Rows from block 5, named by matrix and row number. Rows with one number belong to one attention dimension. Each number is 50 + 15 x the weight over the matrix's rms, rounded and kept within 0 to 99. All counts start at 0.
# v: attention query, key and value (stacked) (model.blocks.5.attn.qkv.weight, 576x192, the v third), inputs 0-191
# proj: attention output (model.blocks.5.attn.proj.weight, 192x192, transposed), outputs 0-191
v.59:40 46 40 48 54 67 43 31 79 20 40 62 46 63 52 29 19 65 56 24 51 75 52 44 30 35 16 59 52 61 37 56 70 42 63 35 60 70 33 58 58 34 61 40 60 67 41 32 56 47 48 71 45 58 62 20 38 66 51 58 43 59 61 45 56 51 38 44 49 27 24 60 28 38 63 54 62 64 74 27 58 56 60 60 61 48 33 40 45 55 55 63 64 39 65 46 34 63 36 60 52 55 39 45 31 35 42 45 65 78 38 52 25 62 68 64 75 57 45 62 51 60 62 65 34 43 32 43 45 66 44 26 11 42 55 48 29 58 51 54 34 83 47 54 36 70 50 47 77 53 29 62 67 26 72 69 48 79 27 47 57 18 47 70 64 45 55 45 33 65 76 38 58 48 56 61 46 66 40 54 71 37 44 58 41 59 41 39 36 68 49 55
proj.59:52 36 55 40 29 57 47 36 42 67 64 51 62 60 52 47 35 69 48 54 31 67 55 43 43 49 41 48 57 28 66 40 54 68 47 35 55 32 32 28 35 62 31 46 43 42 16 65 58 69 45 24 36 49 31 47 51 63 35 51 32 28 69 57 63 27 46 40 58 61 68 39 41 36 56 35 60 46 51 63 76 53 67 77 25 33 55 64 67 26 44 77 48 46 83 78 50 61 39 30 38 67 44 54 46 58 07 52 38 47 46 53 75 44 74 47 36 50 61 35 58 32 57 31 60 58 45 47 13 50 40 47 70 58 57 54 33 28 56 60 28 46 50 66 39 43 56 47 54 62 66 36 52 55 31 65 66 47 69 57 37 51 71 51 91 40 45 46 32 59 58 65 39 53 74 49 43 79 82 73 41 48 35 31 75 68 60 44 68 41 68 45
v.60:52 37 31 38 60 56 49 62 59 49 48 74 47 64 69 59 77 65 35 42 65 53 49 56 48 39 52 47 59 50 58 36 30 58 31 48 53 58 53 40 57 52 88 41 48 51 55 53 41 56 45 55 56 47 37 37 63 39 45 73 40 61 36 38 60 38 48 49 50 53 54 34 38 48 47 53 59 63 53 54 60 54 58 50 71 43 08 52 43 56 43 38 54 45 53 78 49 39 42 53 53 51 46 59 52 50 52 55 59 37 47 68 40 52 56 43 59 19 57 59 57 48 46 84 65 54 41 37 30 50 60 47 73 43 76 43 28 64 58 58 40 53 59 60 53 49 45 31 71 32 29 75 36 35 67 60 44 40 36 60 69 46 51 63 25 51 48 65 45 46 49 29 43 43 59 43 44 39 45 40 39 67 64 46 47 42 55 51 45 54 51 52
proj.60:52 49 63 48 61 56 53 65 33 42 38 71 63 40 53 50 24 58 54 79 57 51 56 33 36 57 38 44 68 45 67 55 43 55 59 76 39 60 51 45 40 54 34 51 58 51 47 54 38 49 62 42 42 58 42 57 46 42 57 51 33 57 33 48 64 38 51 40 50 57 42 64 58 49 50 62 41 65 54 45 40 52 78 71 65 44 59 41 65 40 58 43 59 52 44 41 46 46 46 56 45 55 28 65 66 57 45 73 55 41 48 48 41 56 41 65 55 56 71 18 51 46 57 07 21 52 46 34 61 51 33 48 48 55 45 41 33 48 59 32 46 54 44 42 42 52 47 40 66 47 53 61 65 26 54 32 57 64 69 34 56 45 31 52 69 51 30 54 51 56 49 31 39 39 76 43 39 42 57 58 39 38 45 69 51 63 58 40 47 52 59 70
v.61:19 52 73 54 38 78 66 83 82 30 60 54 39 22 35 36 52 67 39 39 49 40 46 65 61 58 49 62 36 53 50 38 70 22 64 76 47 72 30 99 41 46 33 34 42 64 51 30 83 46 43 41 70 48 76 43 57 55 63 53 50 70 52 41 68 44 21 45 52 19 16 85 61 19 49 46 63 41 52 42 53 66 51 72 33 53 52 00 52 57 74 36 64 62 21 04 50 32 70 55 44 48 38 51 29 53 43 31 51 44 54 75 39 45 50 78 84 75 50 62 29 85 74 16 61 58 56 53 54 30 27 50 34 71 23 44 79 85 67 83 52 45 45 80 58 41 63 37 58 58 25 64 69 24 68 81 25 99 39 57 61 41 53 30 83 52 16 31 37 74 26 23 14 34 30 86 54 35 02 49 69 52 38 60 06 59 21 42 44 42 75 47
proj.61:91 32 42 54 69 55 65 33 66 53 42 36 35 69 79 14 38 16 36 38 22 35 50 53 42 48 64 34 28 56 40 81 43 74 49 37 81 46 60 48 14 64 32 69 45 46 19 36 60 53 70 58 96 61 00 54 58 77 45 60 66 31 57 50 61 41 39 30 47 53 49 21 48 00 59 33 31 47 19 49 68 37 44 84 67 34 97 64 52 53 29 85 28 51 85 62 71 90 65 56 50 45 76 22 57 60 26 25 51 18 68 33 69 59 31 38 33 38 04 47 33 47 49 61 67 71 47 00 44 84 41 69 47 53 61 68 35 83 86 64 29 58 68 35 29 55 52 63 40 53 41 56 63 41 57 55 56 29 58 62 19 75 35 44 53 48 11 54 46 54 67 64 48 43 60 59 30 39 66 39 75 93 63 25 64 50 45 75 48 58 50 91
v.62:08 52 43 66 46 55 69 70 68 34 59 35 54 56 71 55 57 56 52 57 21 71 35 57 61 66 40 67 10 45 42 47 69 47 68 40 69 75 53 59 59 25 49 30 46 56 54 50 64 35 46 57 62 35 83 24 43 71 47 27 48 49 33 50 90 56 34 50 83 21 48 79 34 46 57 43 59 49 41 52 44 72 32 52 47 62 34 14 59 36 66 53 45 39 54 09 59 33 48 46 50 45 21 51 46 23 81 44 43 33 47 47 48 20 58 75 81 80 48 67 55 79 56 37 33 60 34 51 71 25 27 17 56 51 43 50 71 48 58 83 48 54 50 58 48 48 63 51 71 58 47 65 45 47 47 77 37 69 43 64 63 18 40 46 88 35 35 38 36 69 21 55 41 27 43 71 59 34 36 58 46 52 44 66 40 79 52 52 54 66 43 22
proj.62:52 57 30 66 65 64 47 42 52 37 55 66 53 45 81 34 15 51 56 32 20 45 49 74 51 41 63 20 16 38 67 58 52 57 52 31 83 06 58 23 55 67 46 55 41 67 40 50 71 57 68 59 41 68 15 47 70 74 43 38 39 46 50 66 78 50 50 29 50 53 69 47 00 35 66 31 55 72 30 21 61 56 86 44 70 33 44 77 50 42 59 68 26 69 57 29 64 86 59 35 35 55 63 36 96 54 53 21 44 23 51 53 64 68 47 55 34 68 42 26 49 30 40 49 59 73 57 17 41 58 64 56 54 38 48 49 53 58 58 81 34 57 44 09 34 80 59 53 44 43 49 46 51 53 35 80 60 23 53 55 37 61 55 19 40 45 44 29 64 67 70 74 35 36 54 37 35 67 63 72 68 69 35 10 59 65 44 60 62 48 60 42
v.63:55 56 56 40 36 51 43 51 55 64 54 43 51 51 51 57 81 53 54 36 69 50 46 43 54 63 54 42 53 49 49 45 41 66 38 53 37 55 53 45 60 44 53 42 39 46 47 60 45 57 44 56 52 39 49 44 56 45 54 55 45 52 35 54 54 32 79 36 46 61 49 43 62 49 51 54 64 63 56 56 50 55 62 54 54 55 46 47 38 57 53 55 56 60 38 61 50 45 44 29 43 53 42 53 57 55 43 55 47 49 55 57 57 32 54 54 45 37 47 68 60 36 55 59 56 52 41 49 45 33 59 39 59 51 65 41 43 53 43 39 42 50 44 44 52 60 50 44 60 51 49 44 40 57 54 53 38 41 53 25 49 45 60 48 38 49 49 50 48 46 48 48 38 62 55 40 42 38 53 48 34 56 62 45 51 45 55 43 50 36 48 55
proj.63:62 51 43 46 50 71 55 54 31 70 51 46 55 37 39 53 49 50 47 54 54 64 50 37 47 68 47 57 42 57 29 57 48 48 62 63 50 52 45 59 57 58 52 46 62 56 61 55 45 26 59 41 42 49 47 54 41 57 65 46 55 61 46 48 59 51 53 59 39 34 56 73 54 51 39 51 38 39 45 42 36 58 59 54 47 49 53 38 54 44 51 44 42 49 49 37 55 57 57 48 46 58 33 58 55 43 53 46 61 43 46 41 42 43 51 45 58 62 52 42 42 47 53 43 40 46 51 42 55 62 34 53 48 55 55 59 47 62 49 43 62 47 66 41 49 46 47 56 46 54 50 45 50 39 55 43 54 49 54 41 44 54 40 51 46 46 34 43 56 50 47 49 44 52 59 41 39 40 44 43 61 46 45 63 35 37 47 45 64 60 49 62
v.64:76 60 45 13 63 46 25 47 63 55 64 63 28 38 29 35 64 62 46 56 62 55 60 65 61 32 44 62 35 77 41 56 25 63 31 57 33 46 33 68 46 52 31 63 41 43 35 50 49 58 45 14 69 33 16 52 74 26 49 69 43 44 51 56 42 32 63 46 16 72 55 30 50 54 61 64 28 45 68 25 65 26 77 73 47 33 72 53 39 66 75 53 94 71 66 40 60 56 63 80 53 67 88 53 45 69 57 55 52 42 78 57 38 46 25 40 34 40 51 62 40 48 67 50 39 22 45 47 34 25 74 71 46 69 44 70 46 53 38 40 50 66 68 29 57 50 41 08 38 41 57 58 55 26 58 47 55 69 55 49 36 51 61 48 54 53 44 39 51 44 59 37 28 58 58 41 50 72 49 36 45 66 45 40 45 64 30 58 40 27 55 60
proj.64:55 67 68 38 34 53 53 38 27 70 81 54 23 69 45 53 41 49 50 58 62 48 57 54 60 53 63 90 40 46 29 29 44 40 40 44 47 53 36 27 23 78 52 37 38 24 35 48 53 14 75 35 54 62 50 65 22 80 40 70 45 48 69 70 48 43 67 58 37 25 31 33 66 45 80 61 56 64 25 62 74 60 64 70 50 37 43 71 21 52 70 36 45 46 44 56 58 34 79 52 35 62 39 30 28 37 20 63 48 64 71 55 41 58 60 51 30 59 52 57 32 65 70 46 26 29 48 63 31 32 31 33 56 35 54 49 66 57 43 31 56 49 53 59 73 42 29 41 68 56 23 46 31 60 65 69 57 55 34 37 33 31 39 66 81 36 26 47 64 35 50 69 41 50 47 63 52 61 61 47 59 40 61 70 41 78 51 48 78 39 73 72
v.65:62 44 54 52 53 77 55 49 54 62 44 46 74 41 51 28 87 18 64 71 28 37 62 31 34 26 29 83 16 67 29 53 34 49 43 64 39 74 49 77 32 81 19 46 70 54 29 30 62 54 64 18 57 87 55 50 27 26 72 31 57 55 66 74 26 55 39 62 35 60 55 66 77 42 33 60 52 29 49 34 47 42 14 50 38 48 83 45 24 52 61 15 75 67 53 25 39 70 63 61 48 51 78 47 63 51 69 38 32 16 76 50 40 57 33 56 57 43 33 40 68 64 84 75 44 43 51 40 60 39 52 87 50 74 66 74 52 54 21 46 61 65 66 22 34 48 41 22 21 49 38 18 50 37 40 39 46 72 48 48 44 68 60 31 43 80 36 26 22 49 55 56 32 40 50 62 35 50 43 51 48 78 41 53 63 80 56 43 74 55 55 37
proj.65:42 54 47 76 38 78 71 45 66 63 59 77 49 46 39 29 36 57 62 51 58 16 33 33 48 54 54 83 51 54 53 47 29 24 55 49 18 33 54 45 34 26 68 32 54 27 42 48 54 18 65 46 76 48 62 53 23 56 33 67 42 26 66 50 54 56 73 53 45 16 47 27 44 40 83 40 65 65 56 20 46 70 69 48 52 47 48 56 43 82 57 51 28 61 55 52 53 24 63 63 57 58 68 45 54 57 21 48 55 73 55 60 58 46 41 63 45 62 16 70 39 85 71 44 44 50 34 36 29 60 51 45 66 32 50 48 58 62 37 51 91 53 55 37 50 81 47 84 63 57 49 55 50 61 56 94 63 51 16 63 67 41 26 01 64 52 65 46 35 40 49 69 27 25 41 25 45 52 26 42 65 49 30 30 46 74 36 29 98 24 50 45
v.66:51 23 23 61 54 56 60 69 59 47 19 65 47 60 76 38 25 83 43 67 18 36 38 51 39 17 55 50 57 14 47 46 72 41 35 57 44 42 40 86 52 61 65 61 00 61 52 42 57 35 55 80 59 14 66 20 43 66 40 71 41 57 44 25 93 52 00 36 74 58 56 61 28 39 06 39 34 10 31 37 78 47 67 26 56 37 46 62 52 29 61 47 44 46 95 26 43 00 32 53 58 50 50 36 31 62 69 61 74 41 35 44 56 67 45 71 75 75 50 40 64 73 59 30 39 57 52 35 28 81 51 47 44 68 42 70 44 66 29 38 63 40 48 53 41 19 63 30 91 69 35 68 81 35 65 52 74 71 62 48 79 40 57 48 57 41 38 72 31 74 39 32 51 10 47 70 66 47 40 52 74 38 65 61 46 65 80 57 34 49 39 51
proj.66:57 12 65 52 22 57 59 29 26 41 33 51 60 58 44 39 09 40 67 12 27 69 35 49 32 40 55 30 19 49 77 99 41 88 84 51 62 86 13 64 30 76 22 63 63 79 50 35 73 56 70 35 51 64 51 35 63 47 46 60 67 38 31 36 45 35 74 81 56 74 41 59 89 52 14 61 46 65 46 41 32 49 45 70 69 57 80 32 31 70 50 99 30 48 49 77 36 77 00 64 57 70 45 52 47 60 40 76 41 53 47 37 43 40 65 63 61 27 47 34 42 00 58 71 55 78 36 55 33 65 27 61 37 42 65 43 64 28 45 55 44 42 43 51 32 59 20 52 60 49 72 74 25 57 29 34 45 43 75 70 40 82 55 85 73 39 69 31 38 07 40 65 44 42 98 54 52 61 55 49 63 54 26 58 62 47 37 49 12 41 34 56
v.67:50 38 39 79 21 64 49 64 34 63 57 37 27 63 60 43 54 61 34 44 43 45 69 53 55 47 76 60 63 58 53 50 54 21 95 78 30 06 39 70 58 29 30 60 15 51 77 36 54 28 41 76 43 38 50 14 57 53 66 58 64 06 62 26 39 33 68 80 64 70 23 81 68 26 41 18 57 26 47 55 99 71 31 50 41 55 35 46 25 23 37 62 51 56 28 56 36 16 35 61 42 76 38 31 67 68 23 81 70 52 32 76 48 42 92 50 87 49 43 55 48 54 53 50 33 75 57 51 55 55 61 56 47 29 66 21 39 36 29 41 64 40 35 71 84 20 92 63 46 36 49 30 71 76 38 48 64 30 67 00 41 52 71 40 60 35 43 61 22 57 31 50 37 28 43 78 35 51 41 44 99 50 41 52 71 48 86 45 30 63 70 80
proj.67:24 34 64 46 77 38 65 66 35 52 74 93 77 21 35 34 30 67 23 61 28 51 46 83 66 60 53 33 89 56 34 65 00 64 63 79 41 53 48 65 54 56 44 70 39 55 64 46 53 67 65 65 83 41 34 50 98 46 49 79 93 12 30 65 58 41 26 54 57 45 53 42 26 52 37 70 61 69 58 26 04 34 78 53 44 62 45 14 78 44 41 92 57 27 60 51 43 79 40 60 34 65 51 48 62 67 53 57 78 29 17 29 18 66 40 81 61 57 25 42 55 29 73 20 48 34 72 30 47 65 58 29 25 72 60 71 60 65 71 61 39 22 46 58 68 43 73 60 40 08 51 44 55 26 29 40 72 58 47 66 48 42 36 41 81 56 30 77 48 51 59 45 37 62 64 42 49 30 20 09 94 42 47 65 19 56 21 61 45 76 14 71
v.68:56 57 62 49 32 92 45 36 73 77 55 74 48 16 15 28 30 43 60 43 59 53 82 23 55 40 18 78 42 42 45 70 47 65 19 58 53 48 27 64 52 59 05 34 55 46 55 26 64 42 42 41 40 76 41 17 48 41 47 45 54 70 43 29 12 69 75 44 10 73 64 59 86 73 54 45 43 42 25 27 64 48 39 45 50 54 87 99 51 77 58 40 78 85 74 57 43 75 30 60 45 32 63 67 43 70 57 39 64 45 60 36 38 45 45 63 36 58 23 61 46 61 73 58 65 58 49 47 07 10 69 66 42 49 30 42 50 47 42 19 49 92 68 54 47 55 47 42 31 70 22 60 30 45 38 21 63 36 30 43 45 77 63 65 77 70 56 43 32 59 56 37 52 39 46 75 29 68 38 35 49 62 51 27 54 51 60 40 65 63 68 54
proj.68:60 47 40 37 25 55 58 45 50 85 67 60 31 50 61 54 32 72 44 44 76 30 06 27 30 53 44 78 63 37 48 45 45 31 45 53 07 76 57 39 24 39 46 45 65 20 55 69 48 22 56 21 68 49 42 17 55 87 39 69 56 38 64 67 67 46 53 72 25 20 30 49 53 74 56 55 42 42 23 36 63 38 60 63 57 61 70 63 43 62 60 48 47 62 53 46 60 16 54 53 41 38 11 86 28 82 61 33 46 57 63 26 72 64 47 60 54 74 57 53 21 91 62 23 37 45 40 43 37 53 62 58 34 60 39 61 34 77 73 35 99 41 58 58 48 46 33 61 77 60 45 53 43 56 54 62 70 45 00 37 64 62 39 33 58 67 63 59 63 44 76 86 17 26 42 27 46 56 26 24 39 10 79 56 28 59 36 36 99 53 65 75
v.69:36 41 63 63 46 60 38 73 42 79 37 54 53 55 97 44 67 80 27 71 19 47 38 57 49 69 43 68 49 17 51 28 16 69 36 61 30 62 51 45 51 22 51 38 21 46 41 24 77 28 49 57 45 57 46 34 44 60 57 48 34 25 27 57 91 81 21 57 90 69 65 37 51 41 10 23 43 34 39 51 60 59 24 41 57 51 62 49 49 43 46 64 41 68 45 43 51 00 25 54 48 46 68 60 78 50 61 54 55 22 58 41 43 38 60 67 78 63 74 15 59 67 63 22 49 93 36 49 46 48 46 47 81 79 38 50 69 39 12 53 65 41 38 28 55 23 55 65 52 29 63 43 73 69 37 54 57 54 57 21 60 59 51 37 52 58 19 71 45 54 39 70 27 12 69 49 60 43 64 65 74 52 64 52 57 54 67 79 51 54 33 40
proj.69:14 46 34 70 63 37 61 46 57 38 51 69 37 34 68 44 16 38 36 44 34 45 58 67 50 44 45 62 44 62 55 83 38 58 88 42 18 54 35 56 71 40 39 55 99 44 67 25 60 50 52 57 70 10 65 47 69 14 67 44 50 27 51 45 29 75 52 87 59 87 52 53 26 72 23 47 74 75 64 28 38 46 50 53 67 73 63 57 43 84 56 53 56 34 40 39 50 81 19 77 65 82 49 69 53 40 61 51 39 53 52 37 35 55 60 78 74 57 37 38 46 36 52 48 21 63 41 79 45 39 84 36 44 43 37 14 82 46 36 56 56 65 27 46 33 52 34 44 56 28 28 56 44 39 22 29 26 61 64 69 59 47 28 56 49 53 70 62 40 16 00 38 53 25 74 32 42 54 34 41 72 64 36 49 45 69 36 76 24 29 18 35
v.70:20 70 51 95 31 74 83 29 68 60 49 37 45 44 21 99 45 35 63 35 58 50 37 24 71 84 70 56 71 27 65 42 46 52 46 42 44 39 75 36 52 00 67 40 46 16 48 54 43 53 53 53 76 51 52 40 86 56 49 70 44 67 40 55 88 48 96 46 73 48 49 61 27 59 65 35 73 64 23 59 24 71 45 47 49 54 59 60 66 59 50 72 41 41 31 64 65 13 62 41 63 61 25 59 57 33 27 45 38 35 09 43 47 29 58 48 45 67 40 57 44 41 49 19 48 70 42 44 39 44 50 20 34 21 22 44 64 36 76 34 29 81 31 59 78 86 53 89 64 47 62 65 37 53 63 65 44 47 38 37 68 48 66 37 64 33 23 64 49 50 30 80 38 52 27 32 37 39 51 51 35 52 44 46 36 35 65 40 59 66 53 49
proj.70:72 54 29 33 99 47 42 74 63 56 48 45 56 19 57 38 57 42 25 59 29 50 42 64 58 60 37 44 24 32 64 74 42 48 44 32 65 58 86 51 38 50 31 46 71 65 42 42 66 63 38 66 55 35 22 57 85 23 73 43 70 52 47 48 34 87 00 39 49 88 78 35 27 55 28 34 48 49 23 47 81 57 21 49 64 67 64 57 57 61 44 37 52 33 79 28 34 86 80 58 45 48 45 57 61 37 99 31 52 17 39 45 51 63 55 34 75 52 60 36 38 56 21 40 61 63 51 34 60 64 86 77 66 56 30 52 39 73 85 37 43 52 46 39 18 13 53 19 33 49 56 45 54 67 36 21 58 64 42 43 28 70 46 68 16 73 46 65 63 41 52 49 65 39 56 41 56 25 48 38 58 63 67 25 68 63 62 65 07 59 62 36
v.71:58 34 33 61 67 31 70 48 72 51 43 50 58 41 47 86 29 54 36 50 64 57 37 70 59 33 89 42 58 70 51 46 35 42 47 72 52 36 51 47 57 25 66 74 12 14 39 52 36 47 79 41 80 08 54 60 81 49 50 72 36 64 58 67 91 33 71 39 60 15 85 43 15 71 55 56 64 32 27 32 55 43 64 48 52 21 25 54 62 22 61 68 48 25 21 34 28 25 80 48 70 48 33 58 55 59 45 57 22 42 27 64 61 59 45 58 40 83 52 57 44 68 59 37 51 16 59 50 54 50 54 37 38 21 38 53 47 32 59 36 71 53 48 64 66 41 53 30 50 38 89 68 30 22 56 86 46 61 44 78 96 40 57 53 77 27 77 60 70 34 48 71 23 45 32 00 51 60 53 46 27 38 32 58 42 48 46 54 42 37 46 65
proj.71:58 59 31 28 62 52 60 40 40 38 53 48 64 53 61 22 55 06 51 20 00 63 71 81 84 45 62 43 00 35 56 59 61 64 52 50 97 54 57 50 26 65 44 53 56 58 44 37 53 65 57 75 51 65 16 58 52 43 66 19 72 62 61 51 23 36 33 65 46 65 49 37 60 35 27 53 35 91 09 59 75 64 32 57 56 29 57 83 63 39 43 57 60 33 51 71 29 87 59 97 69 43 50 35 75 42 60 58 71 21 43 59 33 72 58 39 39 39 59 60 58 30 34 82 59 81 76 40 40 48 42 77 54 37 38 61 47 49 45 63 24 49 40 68 23 39 42 37 23 40 23 47 32 65 34 57 56 29 41 40 07 60 46 85 41 30 43 52 36 65 58 31 88 28 46 79 35 44 86 59 57 69 47 25 72 71 52 69 28 43 70 56
v.72:57 48 51 58 24 71 37 54 58 52 52 53 36 46 13 84 38 69 53 17 82 76 41 59 66 65 70 42 87 63 79 53 44 44 57 58 38 45 31 11 78 22 44 60 43 16 35 29 45 76 50 41 43 65 41 03 86 47 32 93 36 92 55 52 55 27 91 39 45 42 33 46 29 40 80 53 68 52 35 65 49 64 70 73 52 52 20 69 46 57 57 49 57 47 34 99 56 45 29 41 61 67 32 68 63 52 13 33 45 69 17 65 39 42 60 47 40 24 41 65 57 36 44 55 73 51 27 67 31 45 71 32 35 00 41 31 29 46 58 27 24 99 28 85 66 96 21 49 64 52 24 61 47 40 53 77 59 26 54 41 84 52 58 66 64 36 67 56 75 40 46 43 33 69 57 56 29 48 43 36 35 55 26 53 39 30 41 38 44 46 78 84
proj.72:82 43 47 22 86 45 28 54 37 73 61 50 56 25 52 36 58 61 22 79 52 76 41 45 62 48 22 70 64 42 47 44 47 49 22 58 44 64 67 50 27 49 28 68 42 36 29 60 36 69 47 51 57 50 00 79 66 61 53 53 54 67 26 46 51 24 00 53 21 36 37 44 58 28 44 58 41 48 15 59 75 30 23 90 46 39 87 37 78 44 52 27 65 52 82 46 66 70 47 83 11 15 35 59 46 59 69 37 70 33 51 48 64 61 25 40 67 50 95 06 40 72 52 15 59 39 31 10 70 74 47 68 48 83 23 67 28 70 69 29 55 41 44 54 58 29 42 22 37 52 52 08 71 54 35 30 75 47 68 40 37 43 34 63 55 57 29 98 43 55 56 20 67 42 86 64 59 62 64 54 35 46 67 66 52 51 59 63 52 74 83 71
v.73:65 69 45 91 27 49 39 61 37 45 10 23 34 61 46 61 55 56 51 53 38 56 62 66 70 36 66 56 48 67 79 58 66 19 54 79 38 26 44 54 69 39 10 68 32 20 29 45 42 74 83 58 52 60 44 07 61 37 38 58 39 65 86 84 71 13 73 48 36 50 22 74 42 44 47 61 59 28 36 32 46 68 44 46 23 65 58 65 19 53 47 31 84 43 65 31 55 64 40 54 81 75 61 32 55 60 62 18 30 50 29 63 45 39 55 66 52 56 12 68 86 56 84 64 37 34 21 63 57 38 74 32 17 11 58 48 40 43 32 16 60 91 30 72 63 74 35 49 45 83 29 35 44 34 24 92 88 46 64 20 79 57 77 41 73 47 52 38 40 43 18 76 13 58 24 76 38 53 32 37 76 58 34 66 56 46 56 33 49 32 75 57
proj.73:81 43 53 32 44 65 53 52 36 67 64 57 63 11 28 26 50 70 22 50 35 76 17 59 74 42 35 60 25 34 43 57 26 35 24 47 39 36 52 58 47 55 34 41 17 35 57 54 92 65 75 56 66 78 21 80 46 66 27 71 71 34 51 50 64 45 19 81 41 33 48 23 52 41 46 76 68 87 28 04 30 57 36 60 36 53 88 29 48 75 49 70 42 51 74 61 51 62 63 97 23 55 52 21 43 81 47 39 67 52 43 62 32 47 35 58 68 48 42 44 39 74 82 51 93 42 22 24 24 86 44 59 43 44 33 88 64 67 44 40 85 32 49 50 52 39 48 47 12 56 67 14 20 77 37 60 90 47 48 68 43 35 37 38 67 46 55 74 35 37 54 41 53 56 90 56 80 67 49 57 75 63 36 44 44 62 37 62 56 44 60 27
v.74:64 72 29 20 55 44 58 41 84 50 49 73 35 56 36 61 37 71 53 38 75 67 76 62 68 28 53 52 42 54 46 65 35 79 24 65 46 30 40 47 74 29 37 62 14 27 41 59 36 39 67 54 50 05 42 52 64 49 50 73 28 55 34 46 50 42 74 29 14 53 70 20 28 83 50 67 41 59 50 00 76 25 75 47 36 48 67 70 67 51 75 92 68 42 64 54 60 55 42 65 55 64 68 67 33 72 51 61 55 38 39 45 53 68 44 75 30 74 35 63 45 44 62 28 35 33 21 60 11 10 86 20 44 24 46 37 56 42 54 10 64 64 69 20 54 41 47 33 48 50 56 61 37 56 52 52 66 36 55 38 46 23 65 48 69 48 82 56 63 54 76 52 37 66 42 06 57 71 26 55 39 38 64 21 54 41 31 74 40 41 64 47
proj.74:57 74 57 04 24 79 50 51 39 98 59 37 45 64 44 48 44 51 50 14 38 60 28 82 68 72 46 87 34 33 35 50 54 47 35 44 63 75 33 32 27 69 42 47 63 33 59 37 56 34 73 31 53 52 59 40 62 59 58 56 79 63 61 75 45 38 47 73 30 54 18 63 72 68 24 56 41 55 03 72 67 69 40 50 54 42 47 61 31 42 74 33 53 60 30 64 65 40 57 52 55 69 26 49 32 46 57 62 49 43 48 65 36 86 59 40 37 23 77 66 49 53 50 60 36 39 67 71 19 24 41 58 40 41 23 71 72 52 29 31 54 24 30 77 50 15 24 30 57 56 28 48 29 64 43 41 66 42 42 14 20 63 76 99 46 50 35 55 65 35 57 74 49 60 44 57 55 55 80 20 46 31 51 53 34 71 30 79 62 53 86 53
v.75:36 73 57 74 53 25 79 41 59 51 66 49 22 59 54 67 33 58 57 40 69 30 28 52 70 66 57 14 42 14 75 34 61 29 44 22 45 28 61 43 48 40 43 27 46 32 45 79 44 43 30 54 88 45 50 26 66 63 41 80 69 58 13 42 71 49 54 24 45 56 52 59 31 77 79 50 35 70 44 44 48 38 71 66 72 84 59 45 55 62 51 63 65 66 68 47 78 41 50 45 39 54 52 58 29 30 30 64 78 55 31 24 64 43 56 35 46 46 55 57 46 42 40 18 25 48 66 41 35 46 57 27 26 43 08 45 55 67 83 60 23 60 37 48 78 69 50 89 88 57 49 82 45 54 62 40 43 43 51 50 21 38 53 44 43 29 36 70 50 66 63 29 80 35 42 66 60 50 50 47 44 23 52 47 17 37 42 37 51 62 59 35
proj.75:78 26 81 23 37 41 42 72 24 46 58 34 42 57 46 76 51 60 69 56 58 66 57 58 29 38 38 49 30 47 51 64 51 32 60 27 85 37 59 44 37 51 41 41 58 99 54 60 54 48 41 56 50 46 63 32 61 41 55 41 55 67 58 59 32 68 19 19 63 76 69 72 55 70 41 37 53 29 40 65 69 48 33 61 62 67 47 46 37 42 52 40 41 37 51 41 57 57 49 17 42 48 35 23 23 48 72 13 21 36 61 39 65 41 77 30 63 36 59 50 44 42 38 55 57 50 29 56 61 51 61 50 35 41 52 51 57 46 70 39 33 38 71 50 70 10 38 30 66 32 51 51 48 79 69 15 56 48 51 44 38 76 76 72 04 60 24 27 80 31 45 61 76 63 62 82 63 42 46 37 42 53 64 64 34 32 58 49 29 67 79 53
v.76:58 76 49 59 34 52 40 41 30 39 25 35 43 57 43 50 65 35 51 49 34 29 67 46 49 45 53 63 48 59 23 40 51 56 84 55 39 20 56 59 33 65 49 81 57 47 41 47 42 54 66 47 67 45 49 63 51 44 56 42 49 39 73 85 59 36 68 52 34 68 29 45 42 32 37 59 35 43 68 37 31 56 50 48 25 46 78 35 33 48 48 60 63 41 44 34 50 29 78 67 62 71 68 31 38 41 46 41 29 48 56 44 50 47 39 45 56 63 34 56 54 51 75 43 33 28 68 40 64 46 49 44 42 41 73 73 50 47 44 45 59 53 64 39 43 63 48 64 44 58 45 48 85 46 56 65 57 67 59 19 45 56 66 26 36 51 18 40 47 49 36 75 28 69 52 44 45 56 42 62 66 69 55 58 54 40 51 47 50 36 46 61
proj.76:60 64 47 53 67 59 64 54 47 59 52 63 45 26 37 41 64 72 38 63 35 53 49 57 73 64 44 62 29 31 30 38 26 53 37 35 49 54 43 65 54 45 62 40 12 32 42 47 73 46 61 54 45 62 44 81 59 47 40 71 66 39 63 52 57 68 45 48 37 46 52 11 43 24 62 48 55 60 47 43 51 59 45 37 31 52 50 43 52 52 50 54 41 33 70 53 27 48 70 50 53 69 87 29 42 38 36 58 56 54 37 67 30 44 45 42 53 47 39 58 56 52 70 61 74 26 58 64 23 63 37 41 71 41 59 65 75 52 51 42 56 49 69 46 58 52 53 41 39 70 62 59 37 64 52 61 63 73 49 63 42 35 48 55 80 60 47 54 45 38 46 47 49 86 32 38 69 36 54 51 74 61 29 34 46 66 46 65 41 28 41 26